From a checkpoint of a small image classifier.
Model: 6.21M parameters, arch res2net.
Training: muon at rate 0.0082, 5000 steps, held-out accuracy 100%.
Data: trained on small charts drawn from random numbers, 101725 training examples, 18.9 epochs.
Rows from block 3 of a small image classifier, named by matrix and row number. Each number is 128 + 32 x the weight over its row's rms, rounded and kept within 0 to 255. All counts start at 0. After the name is the row's rms in percent of the matrix's.
After each channel's rows are labels from the 100 images, of 14848, where the channel reaches its highest value: "top examples" is what is common among them; "colour at peak" is the nearest of a few named colours to the mean colour under the peak. Only what is clearly more common there than usual is listed. The data: small charts drawn from random numbers.
# c30: last pointwise conv (model.blocks.3.c3.0.weight, 192x192x1x1), inputs 96-191

c30.37 098 [134 168  93 170 110 146 111 146  65 146 115 159 169  90 108 117 101 143 149 139 140 178 175  84 148 122 189 123 102 133 105 125 221  93  73 154 146 146 132 135  69  73 209 119 137 132  88  76  88  68 140 122 121 119 121 102 146  97 101 119 181  94 157 109 127 127  90 142 184 133 116 115 150 109 115 117 127 141 126 165 152 115 122 142 173 128 101 129 144 122 122  91 159 132 146 135]
top examples: grid lines; bar chart; trend: dip in the middle; stacked bars
colour at peak: white

c30.1 094 [131 121 126  85 150  99 106 142 100 152 142 110 168 131 119 119 131 109  53 139 102 131 176 124  97 156 134 160 125  52  72  60 151 110  68 140 150 148 150 140 208 131  95 172 118 119 160 122 166 170 143 123 141 138 109 139 140 170 120 102 185 131 197 136 149  91 140  43 142 195 166  90 127 152 138 161 116  88 153 108 190 124 134 122  89  18  50 113 151 168  96  90 113 130 178 172]
top examples: dark theme; ring chart
colour at peak: black

c30.135 110 [151 133 116 113  97 149 122 124 119  74 117 126 122 120 136 140  84  89 146 114 126  44 164 184 111 136 124 168 122 138 183 198  81 102 139 108 133 179 159 172 135  98 114 178 113 125 139 153 111  70 196 136 125 179 141 128 124  39  95  87  94 186 145 194 146 181  91 114 120 168 145 161 112 124 126 141  96 118 122 144 119 152 124 155 113 115 129 109 103  72 139  87 145 140 127 164]
top examples: one colour; dark theme; dip in the middle; line chart
colour at peak: black; brown

c30.121 108 [151 174 147  74 146 110  96 107 141 110 116 166 134 105  89  92 129  95 106 142 139 137  71 168 201  34 218 108 186 128 109 125  90 126 109 202 107 130  91 193 165 139 114 120 144 138  54  95 180 206  79 145 150 137 105 141 168 123 128 120 125 129 120 109  77 123 124 163  80 118  98 123 100 161 108  97 104 112 139 145  79 105 120 107 140 133  60 121 116 145 138 121 155 153  66 129]
top examples: one colour; peak in the middle; step chart
colour at peak: brown

c30.17 108 [159 129 155 151  78 139 114 102 107 134 181 175  78  91  90 119  78 110 115  99 166 125 103 135 147 160 103 114 100  96 197 154 112 137 146  96 119 100 118 177 170 134  73 138 150  95 125 119 133 104 154 208 113 118 118 119 126 115 189  92  93  95 130  91  96 229  76 158 153 143 112 135 194  88 182 166 130 168 126 107 110 150 204 116 128 127  93 108 145 171 159  79 137 104 142  96]
top examples: dark theme; one colour; line chart; falling
colour at peak: black; brown

c30.190 099 [ 84 110 121  86  99 149 111 166 169  94 114  94 120 129 159 142 114 173 125 127  92 145 109 138 155  70 166 133 181 154 130  49 156 106  74 109  97  86  95 110  93 112 121 128  71  80 103 255 138 164 158 132 117 106 134 153 146 128 112 186 169  94 133 129 129  76 151 152  99 145 172 100 102 164 100 198 114  79  94 147  96 210 113 161 121 119 122 180 174 151 194 152  89 187 116 106]
top examples: dark theme; falling; line chart; kind: scatter plot
colour at peak: brown; black

c30.148 099 [123 155 110 104 117 154 213 149 132 217 146 149 133 135 100 106 105 168 138 146 130 160  94 126 124  88 131 169  93 121 116 132 168  92  91  83 117 154 125 158 155  72 109 150 112 173 104  99 159 134 160 159 118 113  64 142 103 144  69 183 108 152 102  57 118  92 135 143 104 124 153 151  96 146  70 165  98 100  78 141  91 155 125 149 109 107 124 115 170  63  69  94 109 164  72  85]
top examples: grid lines; dark theme; flat; rising
colour at peak: black

c30.82 090 [128 154 111 173 114 152 172  98 130  33 135 114  93 133 114 111 136 144 124 150 141 136 112 122 104 100 128 129 117 121  61 112 110 152 140 139 181 113 136  97  78  99 128 115 131 133 119  85 113 111 138  93 148 137 135 120 162 140 145 136 132 130  98 108  81 149 117 128 144 175 133  85 151  87 152 102 124 134  86 126 123 112  73 129 103 159  98 107 140 192 123 192  97  79 146 187]
top examples: grid lines; dip in the middle; bar chart; kind: stacked bars
colour at peak: white

c30.0 094 [212 170 101 147 108  81 189 133 196 153 110 221 130 126 212  78 139 115  93 123 102 125 137 144  76 124 125 109 156 174 138  91 105 128  79  97 155 173 117 133 138 125 126 132 155 127 112  81 186 112 120 102 111 114 125 154 133 109  88 119 156 155 174 130 125 163 163  96 120  97 177  90  97  86 147 137 177 122  95 136  69 123 191 154  67 145 153 116 119 158 141 137 126 138 133  91]
top examples: dark theme; dip in the middle; line chart
colour at peak: black

c30.165 095 [120 121 124 110 103 167  79 124 121 210 120 102  97 164 114  94  35 146 140 110 171 115  89 115 219 125 145 113 151 146 128 160 106 124  81 191 109 135 112 135 189 113 159  90 170  88  67  99 117 132 165 126 135 133 162 126 138 109 178 201  93 162 151 186 115 143 134 171 110 145 185 130 124 102 144 121 115  34 142 123  74 147 107 104  97 105 113  85 114  78 131 139 135 134  88  81]
top examples: one colour; dark theme; radar chart; step chart
colour at peak: black

c30.80 096 [146 129 105 152 120 127  76  82 189  83 104 122 177  84 151 160 145 121 152 144 136 121  87  87 179  81 141 125 176 117 104  42 111 120 205  49  75 157 128 132 134 147 132 107 168 137 122 114  94 149 157  82 121  95 138 106  99 194 132 115 138  88 150 158 121 135 128 159 101 139  64 144 126  82  99 114 108  97 147 159 128 127 137 101  80  99  67 103  93  95 116 119  99  88  61 115]
top examples: grid lines; dark theme; flat; line chart
colour at peak: brown